Weights of a small class-conditioned image flow-matching model: 32-pixel images, activation gelu.
Rows from block 4 of a small class-conditioned image flow-matching model, named by matrix and row number. Rows with one number belong to one neuron. Each number is 500 + 40 x the weight over its row's rms, rounded and kept within 0 to 999. All counts start at 0. Numbers have three digits each.
Before each neuron's rows are labels from the 100 images, of 14976 (inputs lightly noised), where the neuron reaches its highest value: "top examples" is what is common among them. Only what is clearly more common there than usual is listed. The data: rendered rooms with furniture. In brackets: how many of the 100.
# fc1: MLP up (model.blocks.4.mlp.fc1.weight, 512x128), inputs 0-127
# fc2: MLP down (model.blocks.4.mlp.fc2.weight, 128x512, transposed), outputs 0-127

top examples: red walls (32); orange walls (29)
fc1.195:426475498496446511534539517560555455488493446498491504558471487470486470502502450491467458444453483405479527497416519510555523487499471477478552457438446511487500463523472455561528500543506468554572561481527540457631430460488470521517456531454502593515495437467484440545534492503501480467528487483547459535493529492521576585500475539529490515507566548476491525482479549517409451515523
fc2.195:482482485465505485505517528486513488449488546464580525526492479503473514522498444494495447485588512421514497457501439496459540507457647510480522479477528516495485498512469491532516492531540480509519595517443489513503544468445503538532524551496565347494482497572495549515477487459542501625491530503500450480459519434539543511481477450547520516410509426524492529525516510569526536501489

top examples: green walls (84)
fc1.475:554499467435487487497470493517493584559502427509574498449513513467485470474571437485512476531531450472530529455459549485513444389393427436484584513530459569512519541535494432471567551506496507428542449451450517552473478470497525540535553477500527496518537491510486485585443496548476472476527531488545495493476441514457564481460484536478510529525480487487473484466544468549507450530462
fc2.475:472506584508526495438505482490454485488511438538500463509469506451584499487466504470505505518499503584591493515509582489434506503484539463472496521529478523381475490486538532547510520540503479486584543470422528477430480493425453489476536572548576568513470490513533508529518506525521528462544478447498565577538486512494471514563527511482463519465493547457503567508498459410593460469477

top examples: black walls (68)
fc1.246:509535541435513517439512501491496516524476562452448493477505522521438483514554534523430459504527523459526512466587548482424621530482544455565513542486459505457491439533522486428481460491561502536468426495527499457429516505543501500469486465469586457573504604485474419514461492487505512488597539504479469517566529519468541486483539518484461423549486456493481457511519445506511480506489
fc2.246:485488448543514545516515531480511358481447550539483615493529428457500535470547531497554483523498478479591522464491493506471484492498433491503536536468547462463537499430528491527510441489519490515583517533494485496416523484473545474565482441489480472520426423485518554490497505507509490529461503476532484488453505526555532487429497447515501423534574526530527531409512420447495475531474

top examples: white walls (52)
fc1.431:512484564490407494433473523512488497476541421486534476503517547472471463438470448429569448514530513491542488495487551486465473581544458454558562510509496532510459473496533484568395481503475414480492491532528455504496504509495462496557489550519514542510548481510546538528522497535530514490547470402533397475495510539491564565553469547502517494518612537492476475507510434452473554504525
fc2.431:512447475538504509502551503483535452518481513506532538490510528417505485525521491523561516531519476567524481529533488501456532501510517523489448552481549440423448531509518508477470458539500467558484581517537442525575444463476381537565474513524502460493481635417520510488499482523502444501474509476491541476568500477482506486504564472453471523537608494449473553448478568544523419476527

top examples: white walls (32)
fc1.32:479491475506510513488448482540505554493508475497416434469474441514510439487513451511523441523502526522512519410494510469472522481464467539504562449490454430472504504469455494474500523555515522418492427458501500463476520482527575506493633524423489492526494494537529530496526518546523490542522423452509441500529509495379541505447516579472537484524494494381544435468519513505422531526516
fc2.32:537458522504467498452471456572504429430409511530533544472504570474483513486471502485528528465455503560510516455487464533501526508539507520553605439540511468435454500519441540478439505580536490558449462623495507516484546528494531571559535502526480442525517555433494568466504509512438476470500495423500457514531508488472501457490490498456508503491474486484456546503492524583569561462456

top examples: white walls (30)
fc1.35:483521518456522456531490487470488424496539508408474504478517506457465448488476539482442457483514480432499554453482505475568474429480506483555500546513461576467495518486507476446540459495449528483527499493554486453507533519467501485512394516537532555537475537507449379552512479553432467489526518469581488540531458474485533536454519584496451506520573431434515531440501438488496448475428
fc2.35:479551521503506519582461502452542563447524458499541506499603515520451506616502608494461444476514491534480481498381458506467486480507552474482536527496543525516493530468535486521524548549478501538454548521394528465574497495482523544486459582441516503536499480521497470514492511531482511459554558474560463456496505459567479507481443578506496548520462499479489530500462536560493526496421

top examples: table (52); arch (38)
fc1.119:514505471488467516519537489452447449527534497483458540511509394446453425477537518459585487474426518558600520408483469431554514482494488519498502517480452655493466450573477483514477446497521504459459533486514460453463543483520553485570487512482496490495545543459500473519500493554512532536478506531510470568534502530520520436439524499475507500474487465543480425516517579511458504536539
fc2.119:520500571545470520464540497479496478527499498513492535522514609490464556485475478497583534507463533472536496524451426492440481502510416519543527487594506482502452440516462450459479539510501512449470514471499489519485403447521480497497427509486487488490486585464515564460515531486562372584559456505515486496472514493547447490493555520490476457544510497461496549426544475566408522501517

top examples: blue walls (38)
fc1.38:458496557498436563545492501580485498521532497499470509524565482455536424554484456470519480524533513488504503458540508560541482554497474492603498511520500551471472488506523486535497559512525504572437514490482577402470490514413497498566464515524521438438487514493484546547486515510420483585568479480545493542561559490401489476495436506550469501516521514550427509510419474489501532548517
fc2.38:551495473410497522505518496435471510477458537491526477452477444494439563507558517509586536511480522532503468460432460474460542516564435490532488497487474455451501519510449447516482498497502517499570479546476486492482469503517478512563487404440422532479472522564502510398498471511618545454461489554456494465601504486522545481477558488521439481513478469494489491474547427484409471484497

top examples: white walls (40)
fc1.456:488470527464507509533490541463519383468597492499529524464553424499529450558553560497437512479525518484551474522431449413485545518478482430549567557488475444534502502478514498589483432479500506489463518545536468498446490540477534481556590505473555522528468554532470591544457504501473479473535485474517505535528473528532556510465544471523429510521490409466533537513500481476465521477458
fc2.456:486467452522513530489495511487578496532499498515443458450452533470393496530579524491431437543508522558497538534540518528473487494484532504528629537522537515529438487501474463492467517442532491594466508585467465492425514555477424463517561537558540505493510551482509492555491505491477540591521491545444498513506534473466486531511532464457576498481497433494501411509523530428517528471520

top examples: green walls (36)
fc1.48:446467500493514517551468510573375524547610449432467478493477430435483469524459527464500521489442518486534498474540500468588526515465557522517543455483506532521452527536469424490433495557509478565504493509468501550493558477493485515588584539509481534530506515489510528459532471488472570515498484477531505564538474511461469546563458513459547506494467482492469537493534374506466526474469
fc2.48:558492530395490557511496494474558505496555515486542553494416463479530517466463542517461530550522515488466479479517517482476562488487522493464497473521521467450520468469487521616512552464564469526446495499606445430461388522498482526541519473480498450513501507468468450494483425507553485517513435453487531468473511539461504545459629490480509519494480472562506477504456427512541441544471

top examples: barrel (34); largest object: barrel (28)
fc1.181:493467476498536438540500531413482501490543506506435458470467514443560448513559501488458523485535540511569516484541397507384504463439525485515515531494538475498537511455505516427519525479513504489558583524477422528462475427466518463491489508530547468473514451510430568583466485447482438531515486523577563493451535514518496461507503442486502506504446552549534439504491547575469503477545
fc2.181:535483461497525524526522517508510489518578495471551514498441526560532507562444525539504506554532504408382500466515598495562427497477490483475550510541531572524509560507456512458507467511500522597444615557512436516448567499466512467463552556493528504545493467554495442557517511468504566501474485481501383446520504508509481494495482472505496508481488541510503550498533507520519448507559

top examples: teal walls (26)
fc1.250:522493474504462532551487491483544482482534466510488512382464498429463569507490525503527487374510515500565541524458538477532482510441425542489577519461498448475522560495505566461483491473511499461480463529537423565553512483541502480527530523529491446548484476527501463471477453448390458505533532466433585463543534455438513463454500521498472436549523546482510463548530542457496487470452
fc2.250:519477494496509506462525504545460501476493482539490495492567557526511442491504409465471504491417443555489504528537568509460505477527504508521510468572518454516484526485443473516474503475531487478515489545412506536623424565422382489440497546476462519484493503461541515513509530495449518531481481447505488421539476533436472490537472492453541470528500579500560510545530528508430412497576

top examples: yellow walls (34); orange walls (31)
fc1.153:523500508440541490495474503418489485533480477446525499448481478442430463489536530489522491469530542421505568503439509546469517424475506497507499457481481546485541471540444456542502499474483536510440514437502447532462569567564462525515502496543491468527495540511511519571500455498461584529507494522518473526502469501494499551433544613469468546514513467503491394456541602517559438463581
fc2.153:438477542502538494440517478511478497503507518533472510536481434503493568513484469518475494449510509455534494463487470451488509506465389478453376516492484482413481483527473492499549517575477458488576476427461564541429441487492519505487445492494533540496501394529481576486437537523444516392465525493499469511515527538514478479494476496538524544496533538533570504448497397493445476543475

top examples: umbrella (43)
fc1.398:510515463552492536549448462428519507441492521424475476557543491448486461514522513469445487512504492558565541497505554558459471472488516461498474430535516447512518472514481417542525517534508494484505573529577519456456545508503520491494567518525523504445510447441554561502507519492498569485551459474540434467417521512515486487484456494452564548583560473426482364519480488531513481534472
fc2.398:532520481564498483463506463480528436445539555461497494547482469498536446488509559512462551473420448518557481490541510507460545499529569482495491555454471400476460498486540486497522491544499496451433489535510547541477427514506504469507597445550516529543476485498527398443502516476527531551492527517463523536504478604459552568510532537498491570460602538503496531440520560513456558493480

top examples: umbrella (73); largest object: umbrella (54); count: four (42)
fc1.111:504526483462492515551475521446473469522550530474302517446436464430446402479451511509486460489505499602512568512481428507428471488472491479519428504475509524503491514552489568495452419480484503468526465461545474493445508505470453520517401489523499493542470523457498543551482468524502532523526503423505529519511480523533499566533510475535515490531526500472484478511502549468445475485478
fc2.111:497495493465506502505533474494535508494439503564602516562502558512498579521450549512572495487417461551438513525498518506516475491486441438498466514510555491631487498474462474525494522485504494517449455515475501502546485494476541498452379504528513513458497461404502432526486500545433498508441490519502545552527481479568454538452500482580482501522464502486510506498497539397398520518515

top examples: red walls (28)
fc1.26:502446466490563458589501508514492509524569551507483501476424496535593537470525481520453452428504455485471508450521474526575535503561516497541504423495460437448492454466486507442470522546497531440448461436511489504481502497574543508452463445524456511469451519504578498535442520437553482511529522443523481510501570511415543437471563537510513457567557478487542490559545527529484464530491
fc2.26:542591512603488522464514422469422485513446544437540566494541440498546457504459523482546526530505516518540498494538505497482568501478479432505536535566574504433512501479509547464504493521509494458524502535537447502482516470402430512448482551492460587514484569504507506546479511509548457400554480585516474472464519538604482497482524560518470473519478560463518493516501474484490509496516

top examples: red walls (54)
fc1.145:515531453543515502504569578467517488472478478525547575454450504468516481448508540452415469439527478532573497492508463519524487529515498477541466521399543494474559491480539473502488505515490516541478509502554496508466463574474469524456564459566502454475529488538472489397471526520415457499565488423611482452509466520465450415441535491495514516479549562437558476510520524497456472484502
fc2.145:553479461469536528448498452531474482491396493526498575471494538430486453490513543472515522483447488511594477534531539512474518476483481528527503479525432486610508488505544539499463493510550493496565490568440507479543612493506542498481517477483391471501525519451486479417499453486462547561458492470452511521465487509580465509488484401535490471534458456518476432576502521461531541504464

top examples: green walls (28)
fc1.494:500485441466490546504538539469542436549524463543421606485480529486459475501514534466526491465516516547514506440450444455594490471500492544531476535529455483369503512500451543493519443515534535359464481569476484534465416456492466512541492544509506508433486483581445525531442511452491436572483522476514471523542489494510521469514456519516519469475547499478443504501477514485471466511528
fc2.494:546445538457463477493515500456494479554453509513435633446483493513479528498516452471522500489461492458539502415469464482523448509470407553564532503524497519498445453488452494457487509499502493446448522420390509508470545490522496518446422571475479487467498511489481598496495518498472448545478483428535474439450508427517487476550533435503505497601443484471514477519461480536511527491490

top examples: blue walls (49); purple walls (35)
fc1.229:488561409497496501640519481575552524522545561496521509527515564485459474508435525452402521501524521535541526485484583526498510554532532463500503544552444432540480524496488505502511489568482448531452507536511638506487523549552532484440537497389501485512493488464488487537527530531482480500513511471493478521561509445481553493477433537474541493500527536484519543484468438533448489511496
fc2.229:481550625454476472511514465557483539484501458476368487475488509509416536518484519479477523490474479436474513433545416467485452513455524490471493573471474534564544495509522522533532491514500478525534489427481507479564514550487474516503445560412546471526486494542508504467533500455470450426496551433539474419514524477498517483461480547518460514458492535574544470512483450530566431527530

top examples: count: four (39)
fc1.340:459458564458497465450480543516517441489538478482522531479527549482472510500537434469388528499511488506597490487435541497442481488533469545451544550524551470532491454459519485521509475487523509465456587505528470497380534509531447479549546508490415450565517551560493456442433517477494510556489482426543503483465514509485548426406449499550441476498514473504497467538465456519500513499489
fc2.340:496506503498520473540493515395503423499541539507484532452560496453496469500458500493548455511483479517463506524563467541477487545519553498497578475532459514567485472455638440490518567540484518531527479486495545506521421468469454492485587491558497476465509515437504575523502517520511571542488489553506464510517509454568546543518530471580518453497512530483531590457475480470442462464595

top examples: teal walls (75); flower (36)
fc1.80:502488426504384500540495480540541498513500496460505516497484510455521457508513490527450472479549509464548521478547440479541491509471528484493465477471501451444510467542498479521565479556469504435469481498478536473438481471425387514588501503501562526540490477541510486575530487467412543534555471520542493526486540534484565475501380506516573535507494599488481520481418462521562433505512
fc2.80:535515580461544485561456484485601518447480539453450522422507474475563521491520512526494526510478500483518497470427439465486564504517480477465504472454519489505508502510433475512492572515560481528569493462568520489550391508518512531519483506518475430546466530517477627407518477508494502513439431502547533468504481426505484463470488499494524546528402509468538469505501439498457507467429

top examples: black walls (25)
fc1.335:504476458523504491523454534523523548528457464474509497455494504497508542498560446555530477474572524501500451434527532507584518485582547504559536514490526442425521538437491540458443484518518480441469468554542432567557499490558529567521477438534464515491504464483419488422495499506493377522478457519520503449522507447432487467454553486477522519512552500461466434568509499419516502473452
fc2.335:419551454488479445439524558573550529471437449454470575515498550547481462484484427477440480471498553457464499557502539556419525512518411502536540506481529505516521473460440473483536530490498472509544497451482511526600537514454498519516490509488422522444475521512557536492516522491496443492554483520451542460495472520558518503514465587540444548540457546448435470484523532531435439530501

top examples: green walls (30)
fc1.92:509499435474505430559520478525556470555526431467502528511463553459595471478477508479571481464495550477528417473473597481474495490484481473516514436437543475491488504550461471464626491448458522502497435454581514511495525497496429513516476578497476490515529564479538515532524513447534560522527511468441474446501467531484558404532479447491541463480492409516511524472480493534520497531521
fc2.92:459539436452532488515470441550515534494515456502448447527496452486578515453533551484518506483522518456543486531488460496579510510535533447417490513487491498443539515462527525519514505519517471512536475463464564509481504494425481533532497373530506538527473428446503477511512448609502556453455542574423533532494510525574447507497518470555495444510457437520531452474551462420495556519466

top examples: teal walls (43)
fc1.447:484514570503511486512572485518571502541429514489537507552464460437545494482554459475455509513479510434526475482506515557414501478551480444431517435457484498476526449520474492485490522514544477491542556495563517491488571556550497544473483496475468516423557540501520388475517489500503557468577434519514461461507451472394484451505459564432466478556560447486502457451500525488462470483539
fc2.447:413509524479510511531561538495510590447487513496553483567459548466451462508538449505538500449537566424491508510490499459551496528504518543436507466493483494513506533521548584521527441497507497516466445438464535486481473518466575501486434532411499507503539410437513621510481516512491468494492434506489495495493502470504454466547495506645505523530440488498489485557512461539561458493497

top examples: white walls (27)
fc1.270:509532565503508535508451460479517510553500503495474550481476512440469493524514518513557541458544537428544558439578465509489523538562474493531504452539551443490472520483566442451479562466490492485509549515507452451511525506494492512517546507447446475395540461516394525498542419478587498564542501488506535503572538522428473509509498553502572495480532494459582453484498536522415475503440
fc2.270:451481452595504544546509460553512565439433494494571525507496575516498540559508418512405480487550552515470471485463488486443503526540488484536562507514509537488492530511519519440448523529439512479423500484462477525508547502517547467510550545509452480478503538496497566494477476515519475412580466544400440542534544565526502507533444469504469525471504483451457539516479543478508487471394

top examples: lamp (36)
fc1.421:495481490498507570517483483471509465483510500507457454591390519493566541529456526448466460422510443450512454481552534466437528486491545521510478456456515504506505507470461453459564508443525506588507459512598425501450554488472539541525520535415497479504474491453505498527500527448481485591502564499507437539444508486509557476572579490535467500535478523459477554512491442463490519463570
fc2.421:434512505529466533472498396547465504508435462565511495459501465490516472552468531502533446536544510461529508437469453519560540498508473486507488487510509498385523522522437567431493433513522496455467477499442433547484434464478507514508453463463500469488500429553455477497486526546479609420485577497477501531531516547534446538508485495562492515569464515540525489488537411425466472476507

top examples: white walls (57)
fc1.477:554511546469483483527542491504475452441508512547449502436475502524425523481476559460466400518501574444475540466509448453553541484495556495527588507471530506462423501459520490525486543486498479529515408515493499528465516540529492470490511486539608547527481506476497533500546475531530482582507396500539488533527531595521565506481390510449445550536486457492488554497514496475466475473461
fc2.477:525506508575547478464506516541490411489441563447517518535499439495475512469436485505526598513447519473502506485517499542483592489507522513460518531381512470526469512504489519571484458556510507472488438503558493487404490551498533429463515441488593454506490514464516477511504465538471457417543484469491531521474538577560530532492589500541469513505517560548499463478494493472526568564530

top examples: lamp (35)
fc1.47:498451413540558463490489496465496504481519518553474448414470495532604478502522548476530497467510525526523523489501598519486466506455429516589548480521512467504516483543510501443514505509502511529460544501550489530476454459433555503432529536511522546482513540552550488543492464481491531639532527487541465547485493560459486524476489563397446524516506538477477544522521546471400460470493
fc2.47:566581511593498499500520526484523513514540566489508487484554536500501594549424464509551526529455540480553488509507490549515473502480559519530553489432534513447505506492516427471493475543526494439556576523423501506554528476534488544518568529483492469554525545467477435485464505529465499414536520522531518546557465420613507500496483508500492532482486601442527550499505495568520494547526

top examples: teal walls (54)
fc1.308:480529455488346440499477509533500521509558530489456506500480456475527423512508521533528463502517522395487506501511526472489522530491534519498545474503477511525501562451534551481512491515539521457491452450473502541572567504454545534589488546476464505547464500543462449387495463430487552528554547476559505546514478477517549510460453531461519486516544473504511448589501404503465547516458
fc2.308:533482442501456493493507436461533523496485447502472445522523453519486481541553524486498502521516489554413501525565477477484485490494487494446385515441483449492539516500516535494493449524538565501570500410546440476540553482602489486531512482558498550541530584525465560460487457484467473454496499499489407471599466506473506501469516509440525390492520560507474492472506485508464409526534

top examples: yellow walls (25)
fc1.2:497496508528483521466493478412528453502528483505461492482393494469428513480534480460479499514558554482536449526481417528508506456520472496460547393432560509521529513502485555470475478510508554459500440543471476545489539496458520547536557480457547511528479494502445407501522481490407500486518576514499491474568529441528538535495472526473456421563416481458595511477531504468575509470514
fc2.2:485469523559461492506516545470483575483477526517583433572479487514465495508413489520556498582428492538458517495496508469415527465452457428554543504509443491452542538490531515485477451448492512528481511563490483537547545541531487496535532486512574526489421519570418545511502507543508544529521441505519531495474532502461435537490517485494533439460499559510536529435492437496433542542598

top examples: black walls (32)
fc1.172:465582478522449456472440523435565405545517528525442475487424472442472562490466558550546476524482545527482490510491488525456452467551512513504424435510487464482530500493513462405457550521456491470469485543505510492587530473484573571467481482464525534462446551450556410406503491563520472517516525517512469465550453436441484500517529549475459517523490513492499457502519500523460495457504
fc2.172:499495521526516472492494506469459568420466433475540496623515528523461420529496479501489437479483491456444476464487494417476553502537420477537460474472470487437500495495465511440514472436501521518513426417452505494522450537508551481483531488540496513534473449522493550391504505449500532423513486488550501453487497537572492528401467453501501495466530512440514471538489554572540440469535

top examples: yellow walls (44)
fc1.367:562490463514545479535533510487497520527465528509520485491471479475564457467542471508423524508521477487535495453494507480551501443452453469486488448487478533543570501574500548523525456530495563570433588526450568545504499524465486478379506530438538493500506593447500464449496505464413462442555496540499497552492476443485482492478399488455532535511496462476587520472539528527456519557451
fc2.367:567477567527504512525515500474526459543534534508508493527481543471591542470427488528430558468483462432504510494499462484433493481474504487528551488489536528494477515475428494487488490483498513554472519541484554496452455539460450512409539513418487532533503383427527501422475473492428529502531511472480517555509523500476528475447556537457520597533474490517603451472448462477595503485522

top examples: table (42); umbrella (37)
fc1.390:579473565475486490477498519537525508513480507519463467466534468472458497476519543416473477492410467475534458471471509475499534502504467512548425546523441511477514497544497477557509458466497545489451578426488478469486472499534556555538428473403539552500513574499519433414509481523519525552539471500543447507528502461512485555487516515509469502512551567528381572531495521465435550553567
fc2.390:528493471516499484447513492533517519518483462524458519485494593492491555526540469504392435472478455434475495468467477517499524505438541509502507464531534498468535483584447519504533470473523465461537621462460472514531517487429482476542465515493510450505517574452504481402502486482502522431487551417499460448507502448505519466415524562573461528473483569490560479458520483424587507534482

top examples: table (35); arch (34)
fc1.108:474445456514470400491487494486588464543551541458448509431533451458463440563523514502467391473477479536555516420508507509547472483464468540525474499488515501387478536555456483524494431578498518397445540495519440506554463502533533481525470557451456502541530482451558541475516499526509529510543528458559503518468469477491528506537505468490459434522509515452515537465536483523446478481535
fc2.108:416549549519505540494562540513478490551442449547452551555527480446486537525508529525501579510458464428570515468461439509488488502446468541524489506579552498510507501471506437462522542493514498447485457489510568505582459518505450509521456529422493469484521478469540532472469483540386406491512487461523466569437512473512491482502511539545517493502451483563567433463468465458454521488433

top examples: white walls (50)
fc1.100:497528509447492468489488457485485513518477470465519478539469545458427460459526556515537509498529540409563487407566481548450493554563484465541545535525448484482491479502499511513488468579486443542412456468472493550514449500494449528482387550492483519509515583494439439498559528502495530523534492544557430481537564424423523546488462533502478458515497514520537506489455457498542572542535
fc2.100:490419451513476482530550460453499492487522473550573487472480520493579485529496499513434430486522456522486456487495460483498543539516533475506491510556512483458438523468502521488494513508489474524456505548564506524399524495509451512488375484509457430486505519508537428531515502530530535415510462432455520522541504489445543538577500421422471580546469476463506624426478489498500508520506

top examples: red walls (45)
fc1.509:530458421487555507542448510547514447515478491524441554494396480525531464521471542457529475455524591472433516462524507505518502478409504505513601474500504446506478505523471490541440448542519541448528445561503534530462545513423431517521477515478542457511505527568548516441498441477465535520493460447523488514557483501509526449470442552457441580532552474487482497545477503502411532534478
fc2.509:574489550526549501458443454511472543495528452547492450468514511478520483486483501505520578515453538469542485515462431476424563493476521516422575524508485455524477493553475423493450470547492503530569344537501446493458424558485462499517442463497463527495473419452471455468508515537483465502514548471573493522475484454457479487532563551519511503512521467544522533466464442521544512470552

top examples: table (37)
fc1.343:397506518448487542523543521508570525543526470428494510434522502474440459501589511492544519454494474558589524482482498465485516522529479460564494520465537477540516516551468510566489503497547491540474535482527555468473530500586570547507497474481547436472471502474471521531479488538436427480559516495551524435547491514380433458503487503489433425501497493542452537518496432471452477478547
fc2.343:518538555519477458491502475483469511492492490454522452420574520501499471487503532471478501436490623503467489485449489482415498511526595488519596514443504542477509462540561468496476447502466506456494449523502457475473469497537520496484519347466502507517481509507503504514543473483612467430489507533466485535515486471513376514468554499493488567543460434455487494530528461460525545507489

top examples: teal walls (35); blue walls (33)
fc1.201:479479478537523459543530525484487436529510469450515494489474431463522446496538443455439490481503556422536506498516448447521530434494545420469461514473444609517570534481520469528515505469512515563560560435519531445439558509536526528534500505567458505522558446514505500507469513596541555526546455443515469483454543494468569551467471565445487556523516463537493513527433462490509490504452
fc2.201:504507444481536534540530574538433495502609439462455508486539447423524463522480523463498536445446472501482464504479626539517511506500539502536457524453462512521521569447476507534506487462520501479507487521522474483558456536527573470528536585470519509527510507512450448461489563446488487419504433551487485426527483533492492507548472537422475529478492445450521434536505579554456537504534

top examples: barrel (55); largest object: barrel (49)
fc1.138:473438545457529466505464480519525527485481534466460494517484567460528457493488480500411448438540514529565502515524519529473463522457516474475482505419507385413473502495427491504508505580505496507432493481526547578476406529436504553559528517586561551504508488546509517524476503471451442535514497479529421490481481532494497517421497461501462541578556551466531524504479481520441476482431
fc2.138:521572474456505506552498490550524508505499535512491451448481330508525469526560532464516483512423474486518490510575470496521441482424480449462502481453497537455520513567511476477527489498508504522544495469501457487448525535556492478479490459519546491515508418506499475528473478511471581461531486547493545432513496542486530550503481515538473522442570621562488434590495539437504446498510

top examples: count: four (39)
fc1.304:495568559510527491518423502481575529516515448455520502510504543465525514582542489489534557489534573575505503450539578486488536538500536467476504401518488525508531427483506564493473475407537494468478406514529592520472463489527498527458487493503513516512545559476548508484558566557462487536509496459509469591504481543456529537475469455540465508476466446546458435453520413493508497462527
fc2.304:497546453441493616481437474574468539493504513503507577499479509485484516507460498501583382484474548543488501478508443528510545484510485541517470463544449471547534481555503519529467502503514498499585417465444577513472534509452551507480478522412507494462527476452429493449488474445496506540514536581499476530453470499564524467455534430546507501511402485495482544492512427481503491498558

top examples: table (40); count: four (39)
fc1.312:451573541509419494469601481456485528515500474529429513521532544412479477500562490443606482471496518558481467532478574506496509515520418508549467543469509562472491507586474518490493517446522498507494537477451424543528444502480499482460470509491505555540488470456526518581532518524485568493535479505498486509514481521566476379540522452544536541509520479526460583462478493521454567523498
fc2.312:561476480477512517558523499456523516515554490501510491486511506551464615542517534489552529450505487473543502596510377558458489508536501512544453491529453469478509505501525468519484492496501490463518527452529500460551512493441478471485429542512593464608514574480472522523481447519533428481532464504497515519526505435461508499461487401500496495492509353416503508483489502509531552477528

top examples: barrel (42); count: three (42); umbrella (36); largest object: barrel (29)
fc1.329:503486528451511517495497502433562488535560511471430500447527485465556439470536540503540466494522542607572555445469438480429490464490484486488439486474537520498512481538559498515516456517516531462490482476512508527408509513446507529568470564544526468500462515491511562552453454486525474559525447434531464478504541582509541535531506427488497415561479535494410415525537528520451465512495
fc2.329:453503443559520538506537494466480494560484497536523518516481508496605495493465447498568515512450481561430495545491547481571469504540488434491404496523386540515493529511484500548495521505491515608582475462537459502432523533507599503488515462539523537536499489443528471554499484532501481521474524531520459544514491482470536562503443449539547374495476544515455528501476503512460558466519

top examples: table (34)
fc1.384:544496523530472492525461447494479487481504499558538532448409519506576475470500496520496453539552519501525536450537577543528508483494414501509512449490506532444465496488461467523563407446533525450447511520433446492524475537471525486575426493372483542511482552464491483456545435499432479512566470478502498489554434553424550452436490521492516535551473433498508503489525494476451541474499
fc2.384:485504426556481428492435518507497606545451521473495502531466477507528511473480466474425519501466515515474501535484397463561568518496520488469453495513429512413526512472434526567496520569498517486576495525452454516487475552579526525413492513388474461467513462497515476495482513522463537491459478555525467564560497492514508489514483550422549500507558424494482449494484542454555517529507

top examples: umbrella (43)
fc1.255:501517498421509476551461529533505524529560472397490499521510482450500377493552469531426443481494496507523510462490398454519510577524532526491451510560476479468504513518446509530520472455554479421483565484494554508562495459495532538527471528487542582541515516442473459568463528581426488439572471474531435465493494489502504544502531526460521504548520488551462417535504488484509505532475
fc2.255:464524521550509455518517574543484586541526473453565449545588481529459610522461459493442497475508496448456487494515526533498470495484473483478539522488550499526505489510469488500458463525532463484395533501479460474533494506460448488474438547459525458499484517481494436668501535488431476508545513464496431504487499463480504489487448534484506462519387534484460539492493473454441540529525

top examples: table (34)
fc1.315:519462455532485473502502477479536513478465448524475522464489528517502538504445518430511511457483435444484457527416500456471504519500482495550461519433580527543452554465503458491572515399473524481434506440534480531521492528487431510534510569556482503491514532536453505522472476430502426504490517456522510514563501557456472482532540623468601481549454495446532566509425522550470482548487
fc2.315:600524464548499492514447518542475512534536435486452404486518476565490440520537500473465552517530500491442500550532493499524499459493502483538530443473489477491468506424490496492451485445492485456449540462487526530466519513502471530492512441521451431540501509479576484563487476588520558473490476501410477403515484539445494496569442605477451514479568475469530396483473493507507528533440

top examples: count: four (41)
fc1.118:487492488470457479364489466431462470461540496463420517532494597473546459502480531506401481448539520488580508505505569506401466510468486488496502467440526461478514526493471493448486464499453495474432533478517523529522498496418561485592544540572475491483470485501485525488432535477449479550474464477520509502498462502492558498551561490485500540556531597481507512513477494456452506476430
fc2.118:509520482449490528534473449500478483490571466508550523461440388461478483557454522475447471532508467396558523480552480510633421499521426508467488467510526567484549520547508509473477512504542490514485530421499512496524459481490486498485520580526500502522483497481476505522498466460454564485465526535520567411520491558541538534488487509588488543495536614522460447528450530516528474499496